config.toml
model = "self-supervised image encoder"
norm = "layernorm"
norm_position = "pre"
bias = "none"
layer_scale_init = 1.0
parallel_block = false
init = "torch_default"
one_sided = false
batch_size = 128
epochs = 9.3
Rows from block 13 of a small self-supervised image encoder, named by matrix and row number. Rows with one number belong to one neuron. Each number is 50 + 15 x the weight over its row's rms, rounded and kept within 0 to 99. All counts start at 0. After the name is the row's rms in percent of the matrix's.
Before each neuron's rows are labels from the 100 images, of 14976, where the neuron reaches its highest value: "strongest on" is what is common among them. Only what is clearly more common there than usual is listed. The data: dashed paths with two dots that lie on the same path or on different ones.
# fc1: MLP up (model.blocks.13.mlp.fc1.weight, 1280x320), inputs 0-159
# fc2: MLP down (model.blocks.13.mlp.fc2.weight, 320x1280, transposed), outputs 0-159

strongest on: many distractors; long paths
fc1.146 116:31 41 46 35 52 58 69 16 34 72 59 53 59 56 64 38 49 43 34 60 49 51 12 51 34 31 72 55 47 76 74 33 39 56 69 33 40 60 53 34 47 36 56 46 45 38 67 62 40 56 61 22 47 25 02 61 80 53 62 43 41 50 44 56 44 51 27 70 52 58 43 37 40 37 61 97 48 46 49 44 28 61 40 66 49 49 29 55 43 60 45 46 31 53 51 40 56 56 35 03 51 69 69 31 55 56 25 48 33 47 13 55 48 76 47 38 46 42 30 50 35 38 85 59 63 52 33 69 50 56 49 35 42 46 45 46 53 49 50 51 34 49 74 66 66 35 42 51 49 25 34 64 47 25 56 40 48 50 41 34
fc2.146 128:75 49 46 53 46 69 56 75 45 49 60 66 36 38 32 58 45 67 24 51 59 44 53 17 73 66 75 51 43 41 48 32 64 52 62 80 42 55 21 53 54 33 39 36 32 50 48 57 53 54 48 41 35 16 38 46 74 62 57 61 56 49 39 27 49 47 58 59 68 58 41 49 34 52 55 36 43 15 69 78 57 36 68 55 65 52 27 43 77 44 63 13 48 70 59 44 47 66 29 58 27 55 33 52 40 42 37 50 71 53 48 55 51 51 55 51 56 79 57 31 59 43 30 67 66 55 59 46 57 51 47 67 24 21 50 74 56 66 74 40 54 38 68 43 32 54 32 51 42 43 89 56 36 47 34 46 71 52 62 61

strongest on: many distractors; long paths
fc1.734 109:42 50 47 51 53 25 54 80 58 60 57 42 62 61 44 34 23 30 29 49 39 72 37 50 48 19 29 50 22 58 62 42 04 52 40 51 40 46 11 41 40 60 64 32 27 54 54 42 44 45 59 53 57 41 41 57 45 38 55 56 69 46 42 56 75 55 86 57 40 58 37 44 32 43 60 61 62 57 35 55 44 78 37 26 55 41 50 80 46 51 32 41 49 17 57 54 54 58 69 59 29 44 64 28 38 65 38 63 56 69 48 34 32 71 85 57 19 71 36 65 53 35 41 46 44 60 63 41 81 53 53 64 33 55 60 38 60 77 30 34 81 55 56 35 43 50 25 38 36 63 63 63 13 81 64 65 40 30 46 58
fc2.734 101:45 76 44 49 54 41 52 43 50 44 51 50 57 41 83 42 59 49 59 47 56 36 59 49 69 58 46 70 49 55 42 65 51 56 45 32 44 50 38 38 41 55 38 52 44 42 41 66 60 43 53 66 49 70 63 36 62 76 52 51 35 49 70 58 52 59 64 63 43 13 60 78 79 36 51 45 65 57 58 45 25 64 42 64 49 71 55 42 46 29 44 57 53 36 20 57 45 52 85 21 92 36 78 52 70 31 40 54 53 67 16 22 79 26 57 33 48 09 71 68 38 69 43 58 50 49 25 67 56 49 71 19 83 62 56 24 51 37 36 65 30 53 24 36 32 59 66 40 49 49 16 57 58 33 29 78 34 55 33 36

strongest on: short paths
fc1.55 108:62 68 50 70 45 51 30 46 52 31 57 53 44 50 85 35 81 57 68 57 52 31 50 65 40 71 49 42 47 31 30 50 72 55 50 49 67 43 64 58 33 68 38 48 55 64 54 44 57 65 39 80 51 77 73 53 37 68 83 61 25 64 49 48 51 61 61 55 22 64 50 58 81 50 36 46 64 48 65 56 53 56 64 48 37 45 59 36 45 65 68 39 72 44 46 76 60 31 38 65 62 44 19 64 73 52 70 36 64 56 63 61 52 17 44 44 39 34 60 40 49 85 31 33 31 23 56 64 52 52 69 36 75 82 77 45 58 35 60 36 37 44 30 38 62 65 71 45 39 54 61 36 60 53 47 28 54 77 70 42
fc2.55 102:39 49 58 62 47 26 53 27 48 45 47 52 71 56 64 30 64 41 48 42 51 59 51 56 31 54 16 36 40 56 54 62 51 75 59 27 54 70 66 74 45 59 42 49 39 69 66 69 57 40 41 69 54 65 57 55 61 48 45 41 44 36 33 74 53 50 83 26 55 18 37 47 53 42 58 26 58 99 37 14 50 42 39 57 12 56 58 47 40 56 32 60 40 30 47 38 52 37 59 51 88 41 78 45 63 77 52 46 24 34 23 54 58 55 42 62 42 23 47 63 49 62 47 34 43 41 35 24 52 55 47 37 85 70 51 16 42 31 21 79 37 60 49 31 79 59 55 57 69 42 08 55 68 54 46 89 41 54 36 47

strongest on: short paths
fc1.545 098:42 53 48 68 55 38 29 45 49 16 65 51 65 48 76 20 83 39 60 50 36 64 57 44 40 60 48 41 51 23 24 58 58 69 61 52 67 70 48 55 35 83 26 51 54 62 42 57 44 53 17 56 54 60 70 45 42 59 71 51 22 56 55 38 61 50 82 58 40 40 43 71 70 37 49 46 53 60 56 49 42 48 53 58 50 29 60 34 44 67 34 60 57 47 48 67 48 26 52 56 65 30 24 61 63 66 73 51 65 57 75 46 31 30 46 55 22 30 68 40 33 78 30 31 64 23 64 57 51 46 58 27 89 52 52 34 48 25 71 15 59 40 41 33 56 56 51 39 36 60 45 33 64 55 39 55 52 73 62 44
fc2.545 098:50 49 62 67 43 29 47 34 45 60 43 55 67 55 74 36 46 58 52 52 50 50 50 55 42 53 17 39 39 56 52 56 48 72 46 21 55 60 63 63 39 51 50 43 36 57 59 67 57 48 51 74 62 68 53 43 58 50 54 32 38 33 49 80 59 56 76 36 41 26 47 62 61 47 59 28 73 80 47 25 41 62 37 58 11 64 59 52 38 45 50 54 45 28 37 40 51 36 68 44 91 49 77 36 65 57 55 40 30 42 11 46 76 54 48 58 44 23 49 77 48 49 56 36 27 48 29 33 44 64 69 40 78 84 61 43 46 37 16 71 39 74 44 41 79 58 58 60 71 47 22 66 57 52 41 82 47 58 34 39

strongest on: short paths
fc1.666 103:36 49 55 90 48 12 45 48 74 35 43 53 54 62 69 42 21 28 45 50 41 52 46 44 51 34 07 47 38 32 39 54 27 48 38 48 58 65 27 58 48 72 29 38 26 46 50 42 52 50 46 65 24 61 66 29 54 60 66 60 36 40 60 45 62 60 84 39 49 55 36 67 70 39 55 47 66 62 72 31 68 62 59 50 37 42 62 50 16 54 60 46 70 08 41 48 61 33 74 54 49 37 40 27 51 56 70 56 66 69 41 39 42 53 66 46 29 37 69 64 25 28 47 32 20 26 45 43 80 41 51 43 64 68 51 46 59 55 44 31 51 52 38 43 38 39 47 37 50 63 23 45 44 83 61 81 25 63 53 58
fc2.666 099:49 67 44 57 66 31 37 42 31 63 54 58 65 46 75 42 68 44 63 40 44 56 50 41 30 58 28 50 40 60 64 55 47 70 38 32 60 51 59 54 35 59 48 44 48 68 47 76 55 51 52 80 52 71 62 47 47 50 52 45 32 56 50 85 74 57 75 48 27 27 51 53 62 28 51 36 74 71 39 33 15 59 33 55 16 57 52 43 43 55 37 51 44 27 22 62 44 44 83 45 99 38 85 60 67 51 53 50 36 44 29 39 78 43 35 52 41 35 62 69 52 70 35 36 47 53 39 48 42 44 68 45 93 71 55 10 51 34 24 65 52 60 33 26 51 61 45 52 59 42 34 61 63 51 45 69 36 47 31 43

strongest on: many distractors
fc1.348 113:60 55 43 48 43 57 61 43 22 82 49 71 61 73 83 69 63 48 54 51 68 31 43 49 58 78 31 35 67 42 43 56 83 52 69 54 66 41 85 72 63 51 41 49 53 68 44 64 46 54 31 55 58 70 62 48 62 77 61 36 17 47 37 63 61 57 58 59 36 45 68 77 59 33 44 26 41 34 65 38 69 12 90 75 27 57 32 16 29 57 41 56 63 56 55 49 34 48 24 55 85 45 33 49 51 62 59 22 45 52 30 65 83 24 38 62 53 11 68 31 47 63 48 40 57 30 53 63 59 65 48 28 56 67 46 73 72 30 55 49 29 43 33 52 54 64 61 67 76 44 51 40 59 46 50 35 63 65 49 36
fc2.348 101:33 43 63 66 51 21 52 42 41 54 60 61 55 49 85 28 51 54 56 50 49 50 49 40 24 41 23 24 40 52 59 49 60 61 53 34 63 45 64 65 49 54 30 42 28 61 60 58 46 54 42 70 48 53 60 49 40 32 49 58 45 46 55 68 66 54 57 29 44 29 36 47 57 32 63 38 59 86 29 24 31 63 39 71 24 42 54 45 43 48 50 42 37 45 29 49 44 52 81 52 81 28 81 44 78 82 58 46 33 45 28 43 51 65 42 50 48 52 39 59 54 57 40 45 34 53 28 34 58 52 53 40 85 69 53 11 45 26 42 66 34 58 48 44 62 66 59 73 65 38 34 60 56 69 51 81 51 48 31 51

strongest on: many distractors
fc1.34 109:53 65 51 68 32 43 56 48 35 50 66 57 54 52 68 54 62 40 72 44 58 49 53 40 63 73 30 27 67 38 31 79 65 41 50 53 75 49 71 58 38 47 16 68 49 36 41 56 51 47 32 65 61 71 76 37 49 76 84 57 34 43 45 57 64 59 68 45 42 35 43 47 69 42 35 38 59 50 48 39 60 36 75 61 25 67 45 29 31 66 49 58 58 40 60 73 49 42 39 66 93 40 38 47 40 66 66 31 54 39 25 52 66 27 51 58 48 45 68 35 43 71 46 34 37 46 41 76 55 56 46 36 52 82 41 47 60 24 30 48 32 36 31 53 78 68 74 58 70 47 61 43 78 68 59 48 68 79 51 38
fc2.34 101:39 59 50 64 55 20 38 41 40 67 49 62 58 61 81 33 51 60 55 48 50 45 50 56 27 36 19 29 47 51 55 44 53 68 53 33 59 35 74 47 47 63 32 47 27 65 59 58 53 57 54 71 45 63 56 52 49 36 48 44 38 56 51 91 67 56 60 35 43 26 47 57 56 30 61 37 59 80 40 27 42 55 37 65 27 40 59 47 43 44 40 39 39 43 23 51 54 45 79 48 84 27 75 42 75 86 64 49 36 53 24 51 58 61 52 49 38 35 42 69 56 55 38 40 46 47 45 39 52 47 63 38 95 61 62 20 46 29 39 70 31 61 45 40 60 67 53 65 63 41 32 64 50 63 42 82 40 51 34 50

strongest on: long paths
fc1.272 109:34 39 40 66 47 55 50 57 35 47 55 62 53 60 61 61 34 55 61 29 21 56 29 61 47 36 37 33 72 32 61 51 59 37 46 50 56 56 48 81 46 60 39 44 26 51 32 70 39 69 44 63 54 44 62 52 72 74 73 56 44 48 39 54 67 47 92 49 29 33 59 73 70 35 43 33 48 42 56 29 18 33 65 64 40 50 43 41 17 64 52 47 50 24 47 60 46 45 58 46 99 35 39 25 49 71 42 49 47 71 38 62 66 45 48 57 32 24 56 32 45 69 54 45 53 47 47 67 61 80 42 48 45 36 42 58 54 28 58 31 42 53 42 53 47 56 55 40 86 30 52 56 40 46 57 68 70 60 52 56
fc2.272 098:41 53 63 50 49 25 50 47 30 68 63 58 65 52 93 37 58 51 50 51 60 46 47 34 35 43 29 42 42 60 53 51 50 65 58 34 71 42 68 40 48 58 28 48 40 69 56 69 53 51 44 73 60 68 62 48 42 43 41 46 36 48 53 80 71 56 59 44 36 21 45 44 61 28 50 43 62 93 42 28 40 56 42 71 26 39 51 43 53 42 49 40 44 45 27 54 43 45 76 49 85 27 78 41 78 64 66 46 34 49 16 43 75 51 46 45 41 35 55 65 45 67 34 46 40 51 32 36 55 38 60 38 97 74 58 15 55 30 38 69 39 53 37 43 48 50 59 58 56 42 37 55 51 66 38 65 49 54 29 38

strongest on: long paths
fc1.552 110:62 58 69 71 43 43 59 50 55 39 58 55 51 41 67 52 59 66 59 57 59 56 52 49 39 58 40 52 44 68 21 52 72 48 40 47 66 65 32 29 39 39 32 64 18 50 40 45 56 57 58 59 69 58 48 59 26 77 75 65 41 48 61 55 43 45 77 56 32 63 45 24 42 56 72 46 66 73 57 39 16 45 63 63 09 62 56 44 28 72 61 59 68 28 00 53 71 33 80 69 74 37 43 47 53 62 43 48 68 74 56 42 74 39 45 54 49 29 74 41 50 75 49 50 35 65 53 63 55 31 68 71 65 37 57 39 57 37 28 30 28 38 36 56 42 61 65 32 81 30 30 51 48 45 57 59 31 73 68 32
fc2.552 097:30 79 38 67 60 22 40 42 38 55 63 69 64 66 74 30 50 49 70 43 55 45 53 45 34 51 21 37 40 49 51 43 48 74 63 26 55 27 60 51 39 66 15 38 37 67 57 58 68 45 45 74 50 59 63 48 61 46 45 43 35 53 53 76 61 54 67 35 39 19 44 55 65 30 51 36 57 78 33 28 46 58 39 66 31 49 66 48 55 48 45 49 38 36 34 60 51 44 57 40 87 37 82 40 72 73 64 49 25 43 22 49 61 39 48 35 32 44 42 70 44 60 38 35 48 44 31 42 60 48 54 42 81 80 61 14 56 31 35 70 45 63 39 29 67 59 53 65 63 39 43 65 52 64 62 67 45 54 33 50

strongest on: short paths
fc1.345 119:48 54 53 79 36 22 36 74 76 27 59 33 44 29 59 32 44 40 42 45 27 61 46 43 33 43 55 55 43 55 26 72 42 54 46 47 35 60 32 25 26 65 50 33 24 26 36 43 54 44 70 58 53 63 25 60 45 57 57 59 51 49 56 44 48 60 66 58 32 68 49 43 55 61 63 62 59 56 50 46 24 59 27 45 35 46 62 76 40 53 57 55 70 24 00 68 67 43 73 68 31 50 45 51 60 63 56 61 58 79 45 32 48 66 55 40 34 74 52 52 57 45 42 56 27 72 47 48 56 24 47 52 80 44 46 11 51 41 34 29 67 65 33 44 57 50 51 34 45 70 27 51 39 87 64 65 27 53 53 54
fc2.345 095:40 72 46 50 62 33 34 34 38 49 52 65 67 65 58 47 59 45 64 42 39 61 69 48 47 53 11 46 37 63 44 49 49 82 42 36 57 41 47 52 44 59 40 44 56 70 56 61 72 49 52 66 59 70 78 43 58 44 54 36 21 50 54 77 66 54 90 45 35 20 39 59 68 24 61 40 66 70 48 31 41 66 43 48 33 55 61 50 42 51 44 57 38 30 41 66 57 47 68 35 92 38 76 49 60 59 59 62 35 40 22 34 78 40 57 46 30 11 59 82 42 72 42 26 52 37 39 63 45 60 72 45 74 66 58 22 57 53 25 55 41 60 49 30 56 55 52 46 68 36 48 73 54 40 45 65 35 62 30 32

strongest on: many distractors; long paths
fc1.371 102:46 74 55 55 45 66 44 49 30 59 61 75 44 54 62 60 52 67 63 51 48 37 35 65 52 55 48 28 63 40 32 52 86 47 52 63 71 39 68 63 49 27 35 57 38 50 45 53 52 58 34 67 59 56 65 52 56 80 56 49 39 54 55 73 55 47 71 45 30 41 53 58 50 38 51 40 35 39 53 37 43 21 96 78 32 77 40 17 40 65 40 60 56 53 36 67 60 41 51 72 99 29 37 35 58 66 52 33 55 43 56 41 98 20 39 48 53 31 53 40 52 65 44 35 50 48 51 78 57 73 72 46 66 58 54 47 61 38 54 43 22 45 36 43 52 58 77 52 85 32 36 36 60 43 60 41 64 61 68 46
fc2.371 101:35 53 55 64 50 25 52 36 40 58 63 55 65 62 83 33 57 55 59 39 62 56 50 44 33 41 22 32 46 53 55 48 56 64 60 32 60 31 79 47 47 69 14 46 38 67 53 62 51 44 46 70 53 62 56 49 38 45 41 51 44 54 42 73 64 51 59 29 49 18 41 49 64 30 57 27 60 87 34 26 40 64 34 67 21 39 62 48 38 53 50 44 38 39 30 47 52 43 70 45 78 23 78 49 69 77 59 45 28 53 18 55 59 57 39 52 40 39 47 67 52 69 39 48 41 49 34 40 60 40 50 39 83 71 59 21 50 20 34 68 36 65 45 38 62 68 55 63 65 38 37 57 58 66 44 76 46 52 34 37

strongest on: many distractors
fc1.766 099:52 77 49 74 22 23 47 43 62 41 57 61 50 59 70 64 35 44 50 44 37 53 51 59 38 37 25 38 46 36 48 42 50 27 42 44 82 62 36 53 75 42 57 31 35 57 53 45 59 55 41 56 41 58 70 49 42 83 59 49 56 38 61 30 44 49 82 54 40 64 31 63 55 23 28 48 60 56 49 51 25 69 73 67 38 33 60 59 21 55 29 53 63 33 61 61 78 35 73 64 90 50 50 26 80 65 53 56 54 56 24 43 73 24 68 41 19 34 40 38 49 39 37 38 40 43 48 54 57 51 54 59 50 51 63 42 64 60 38 51 36 75 45 27 42 47 71 44 66 62 50 41 68 95 45 65 42 47 57 32
fc2.766 103:41 66 53 62 59 29 43 38 33 62 60 59 57 51 75 40 58 49 59 58 52 49 51 43 38 50 17 44 41 57 54 52 47 81 49 36 59 40 72 50 40 63 24 51 37 56 52 65 58 48 46 67 57 63 62 43 43 42 47 48 40 54 52 78 71 59 62 38 32 21 51 51 62 34 60 33 61 85 42 28 35 55 34 62 31 55 49 45 41 45 43 45 45 28 20 55 47 41 75 37 92 30 82 50 72 62 60 46 34 50 25 41 78 47 40 45 46 28 50 66 45 71 38 40 36 55 33 42 63 40 63 41 86 68 51 17 53 29 31 57 46 57 34 42 64 71 54 57 67 41 21 61 52 53 43 76 39 59 35 45

strongest on: short paths
fc1.733 104:36 28 43 79 33 39 35 60 44 26 56 40 56 68 64 56 50 26 46 49 44 59 44 57 48 30 48 46 35 43 47 54 63 65 56 46 58 64 34 61 57 74 35 33 23 58 47 53 51 39 30 63 47 62 71 44 66 55 90 31 61 22 42 45 56 56 68 35 29 36 41 71 65 11 51 47 33 64 75 26 21 50 45 63 42 42 61 44 24 35 49 35 49 41 81 70 57 36 68 51 70 55 37 39 80 62 71 53 26 59 27 27 64 35 74 48 32 25 45 52 41 43 41 57 44 39 38 44 60 41 51 40 74 39 42 62 45 47 55 39 47 39 56 39 62 81 55 47 78 68 30 71 44 79 46 77 48 64 48 48
fc2.733 098:40 62 61 56 57 17 32 44 32 67 68 70 68 51 83 36 58 52 52 46 44 52 47 34 36 53 24 42 33 58 55 51 47 73 49 30 57 38 74 53 43 50 42 45 41 59 51 71 52 54 50 66 52 68 57 41 43 48 46 57 35 48 57 76 80 58 69 44 36 37 49 40 66 29 52 38 70 78 34 29 32 58 33 53 23 45 55 46 40 46 56 42 46 38 18 50 48 46 84 43 91 28 84 41 70 65 69 55 32 51 14 44 77 47 50 50 37 41 62 61 55 73 37 40 35 54 34 45 51 38 72 39 92 67 56 17 54 27 35 68 47 60 41 39 51 54 58 55 63 39 41 54 52 56 44 65 43 59 34 45

strongest on: many distractors; long paths
fc1.48 118:67 55 54 53 43 35 54 45 21 58 53 85 58 74 84 53 48 54 44 50 59 44 42 63 58 54 20 39 46 33 63 54 57 40 55 32 69 46 55 84 64 52 52 58 39 67 53 63 50 57 53 86 50 64 49 45 69 83 71 61 38 42 50 52 84 56 66 52 25 58 61 38 51 40 44 27 65 50 64 28 47 45 92 55 26 57 53 39 21 51 50 47 51 39 66 41 33 54 53 71 84 58 68 45 56 65 39 35 33 68 25 52 84 38 42 59 30 06 54 31 61 61 40 51 61 51 36 49 53 65 54 49 66 48 38 58 53 52 34 43 49 52 39 59 36 49 44 42 68 32 41 47 60 31 47 39 51 56 52 60
fc2.48 096:35 54 60 61 56 25 51 52 43 69 72 55 60 53 80 33 58 50 63 48 60 51 57 32 39 40 29 27 38 64 49 43 57 61 56 31 59 37 66 46 40 57 20 44 33 67 64 66 56 44 45 63 42 59 59 49 31 41 53 51 43 46 48 72 64 55 66 33 41 26 44 50 60 18 53 41 59 67 32 31 26 58 28 73 34 46 45 37 43 53 47 40 52 41 20 63 49 46 85 35 85 16 75 45 75 71 71 54 37 57 22 46 58 47 47 46 44 52 50 61 41 64 36 40 31 49 37 35 66 38 62 32 86 62 60 24 54 22 39 69 40 53 32 44 56 60 62 69 72 34 43 57 50 71 50 80 51 60 31 36

strongest on: many distractors
fc1.122 101:58 41 87 53 20 74 42 61 45 73 49 73 39 29 63 52 70 79 68 49 48 42 28 27 29 62 55 45 60 49 17 60 66 51 45 40 81 71 42 55 68 35 55 44 64 43 36 36 32 64 52 36 52 60 46 46 60 65 82 80 29 29 58 57 46 57 51 51 47 58 63 65 71 67 41 54 43 59 41 35 43 59 61 65 17 76 61 25 21 58 61 64 74 56 54 69 73 55 55 48 80 42 25 54 60 48 74 53 40 52 50 71 73 24 38 51 45 43 66 11 37 56 69 52 35 58 58 56 61 51 71 54 39 54 52 36 55 44 48 48 13 39 43 59 60 49 46 30 64 61 43 34 54 70 58 48 49 75 66 45
fc2.122 104:25 66 32 49 66 10 54 45 58 35 56 42 53 60 80 42 71 38 72 48 52 43 51 74 53 38 32 25 56 57 37 37 44 63 86 35 49 31 78 69 34 70 25 59 53 57 51 55 67 42 64 63 42 62 50 67 41 50 26 38 35 55 59 80 57 47 60 33 53 52 39 32 26 34 70 35 51 90 47 55 55 69 40 63 38 42 52 73 45 60 41 64 39 37 36 48 38 53 60 57 61 45 90 33 57 81 49 47 34 44 19 45 32 62 55 32 33 41 47 79 63 70 47 42 53 50 21 66 32 56 32 37 55 63 37 25 60 35 24 71 63 61 39 38 50 59 47 49 58 47 16 64 56 37 65 63 47 43 22 33

strongest on: short paths
fc1.577 109:37 71 59 66 34 45 55 50 80 33 48 45 45 29 82 43 65 49 51 67 45 48 61 66 31 63 62 50 44 46 29 46 50 63 46 54 60 50 65 51 51 73 35 55 46 51 30 58 60 48 44 61 55 79 50 60 35 49 63 57 23 56 48 53 38 56 67 52 24 41 46 49 60 53 51 42 46 56 57 54 24 52 55 71 08 49 56 49 44 68 69 45 73 38 19 55 51 15 87 67 68 42 44 66 66 40 57 31 54 66 61 41 70 34 36 53 29 43 72 61 37 77 30 42 38 32 48 41 66 27 67 64 59 57 66 21 59 40 41 38 49 49 31 47 38 62 84 21 45 47 45 46 44 59 53 55 14 70 64 44
fc2.577 102:51 60 48 71 61 22 40 36 30 52 58 56 71 63 69 34 48 35 64 36 42 57 60 48 50 57 13 44 41 54 52 55 55 63 59 17 66 44 51 52 51 62 32 42 31 65 54 63 57 44 37 85 63 55 70 40 59 46 44 45 44 40 40 72 69 55 79 32 42 17 39 47 64 27 61 31 70 89 48 25 39 56 44 56 30 43 66 43 34 50 46 51 42 33 33 51 54 47 58 47 90 32 74 40 53 79 68 50 31 34 20 46 65 51 47 56 45 22 51 71 54 60 55 33 41 37 37 44 57 50 65 43 89 71 62 22 51 38 33 64 37 60 40 26 75 53 56 68 71 32 24 67 58 52 47 70 39 51 33 44

strongest on: many distractors; long paths
fc1.258 112:64 69 50 54 47 63 54 38 36 63 53 65 56 56 51 62 62 58 59 69 52 31 45 77 52 68 50 33 64 50 49 34 91 54 61 70 73 56 75 47 50 42 42 57 34 52 31 48 55 64 38 40 49 49 54 62 52 68 70 48 17 52 53 52 53 52 40 48 44 60 59 65 47 37 58 47 43 46 65 36 54 07 87 75 33 66 39 11 34 70 38 45 51 58 50 63 52 46 43 50 92 35 28 50 40 68 38 40 47 41 38 67 88 35 32 61 59 36 52 33 49 70 54 39 68 36 43 60 51 64 46 47 54 48 59 78 70 27 57 44 17 24 43 50 55 69 66 68 91 36 40 40 67 41 63 24 63 55 56 45
fc2.258 104:25 41 57 67 51 26 53 42 30 63 66 60 56 58 85 37 51 53 56 41 59 52 49 42 32 46 19 23 52 43 49 54 51 56 65 38 66 28 77 64 46 58 19 42 35 63 58 58 45 46 44 73 60 51 54 53 40 41 35 57 42 51 33 72 54 56 56 35 40 30 41 43 50 28 59 39 52 82 32 32 41 63 38 72 27 30 60 54 51 41 49 52 38 44 35 42 50 56 58 52 66 36 82 47 69 94 66 41 31 41 27 45 42 55 38 48 42 50 43 49 56 64 40 48 28 53 29 30 56 44 51 48 74 80 48 12 48 31 53 70 27 62 50 39 72 68 58 73 63 39 32 54 60 77 50 80 52 49 34 45

strongest on: many distractors
fc1.101 108:48 49 47 49 27 58 48 38 36 66 52 86 59 56 57 49 66 55 58 47 45 50 32 65 39 49 46 35 78 26 38 50 88 42 54 45 88 52 80 65 50 39 27 38 62 51 32 47 46 47 35 49 60 59 85 56 50 80 80 46 44 64 51 74 53 50 51 42 48 42 58 81 68 31 49 44 45 30 61 46 58 37 90 75 25 71 35 04 30 62 46 55 46 52 45 67 45 50 44 66 82 42 43 37 36 67 58 28 57 41 38 53 85 45 35 67 45 43 66 46 45 51 39 45 45 49 49 67 45 80 41 29 63 43 46 64 70 29 66 54 18 29 29 53 55 55 75 64 76 39 36 44 74 58 50 51 63 53 38 36
fc2.101 101:27 50 55 61 54 23 60 48 33 69 57 53 56 51 87 30 48 58 55 53 64 42 47 47 37 48 23 35 46 60 61 54 52 76 65 42 64 41 73 51 48 54 31 53 23 71 62 54 38 52 46 78 56 63 48 55 47 44 40 54 42 39 50 74 66 63 61 41 44 29 43 54 63 32 62 30 60 97 36 33 32 61 35 70 21 42 61 54 49 57 38 43 44 40 32 41 48 43 64 52 80 31 72 45 83 91 69 47 23 49 15 48 52 60 44 46 46 33 41 59 56 69 48 47 37 44 27 31 53 51 56 47 78 73 51 28 44 24 39 69 37 72 56 50 70 61 51 68 65 38 28 51 52 51 55 71 42 49 30 48

strongest on: many distractors; long paths
fc1.403 113:39 34 59 48 50 55 66 50 17 60 41 63 56 68 73 64 26 57 41 42 68 58 35 48 62 39 24 26 62 27 58 36 58 51 55 53 66 45 58 90 69 44 61 40 52 64 51 60 43 62 17 57 53 53 54 44 76 55 65 37 49 57 50 74 83 50 73 34 64 34 43 75 55 07 36 44 27 48 48 41 54 47 98 70 54 46 30 40 47 38 37 54 38 51 91 57 20 54 49 41 82 46 56 26 47 51 52 28 31 48 40 64 99 48 67 57 46 10 49 25 56 57 39 57 56 38 43 47 51 68 47 38 32 65 59 81 53 37 51 55 50 50 62 67 52 60 40 61 57 46 59 49 37 46 40 66 70 49 42 50
fc2.403 100:48 61 62 61 54 22 59 54 41 65 66 61 66 43 92 22 60 46 58 46 58 43 46 42 40 45 27 39 40 64 55 58 58 67 58 40 59 48 75 52 44 54 33 47 37 50 51 67 40 48 54 64 47 78 61 48 34 50 43 53 43 41 48 66 69 60 56 50 35 27 54 50 59 26 60 40 68 70 37 31 19 63 30 68 27 40 47 37 35 52 51 41 52 39 23 50 54 49 80 44 88 20 79 48 80 69 64 58 41 67 22 33 65 54 43 48 53 45 56 65 48 65 39 46 36 60 37 39 62 48 63 27 94 67 59 21 51 25 34 70 46 56 40 39 49 56 63 64 64 43 35 61 55 70 41 71 50 57 35 47

strongest on: short paths
fc1.566 102:40 72 59 85 20 38 48 60 51 33 65 57 42 53 94 35 69 48 73 49 34 35 73 49 39 45 49 63 51 41 21 53 53 64 39 51 66 58 57 24 41 62 23 60 40 33 31 47 61 57 38 59 62 82 65 33 31 50 88 52 43 49 61 46 49 65 62 42 26 65 50 51 74 48 61 62 57 43 42 59 24 51 49 56 16 54 56 53 29 73 56 34 83 49 37 74 62 19 85 87 48 38 27 68 63 55 58 48 74 58 62 47 53 58 67 33 30 65 76 47 46 77 55 26 32 47 55 59 63 35 48 45 72 64 55 35 63 29 46 24 33 43 41 46 55 56 61 46 56 68 44 56 58 89 75 58 38 63 47 34
fc2.566 099:38 58 50 56 63 23 36 29 42 57 40 52 68 44 65 44 52 48 64 46 50 60 46 56 37 67 08 42 46 55 49 56 48 72 56 18 70 42 51 56 43 58 37 47 48 56 49 61 65 45 50 78 59 62 57 49 53 52 43 35 37 39 38 94 61 51 68 37 38 24 42 50 63 32 55 29 63 99 41 24 50 57 42 64 31 57 66 52 39 50 41 64 32 33 32 48 46 49 55 43 99 34 77 38 59 66 62 52 34 38 17 44 65 41 48 52 42 07 48 67 56 48 52 40 35 44 30 34 53 53 69 43 80 72 53 15 54 41 30 63 31 64 42 36 69 57 54 46 62 38 13 62 52 42 34 76 36 60 31 44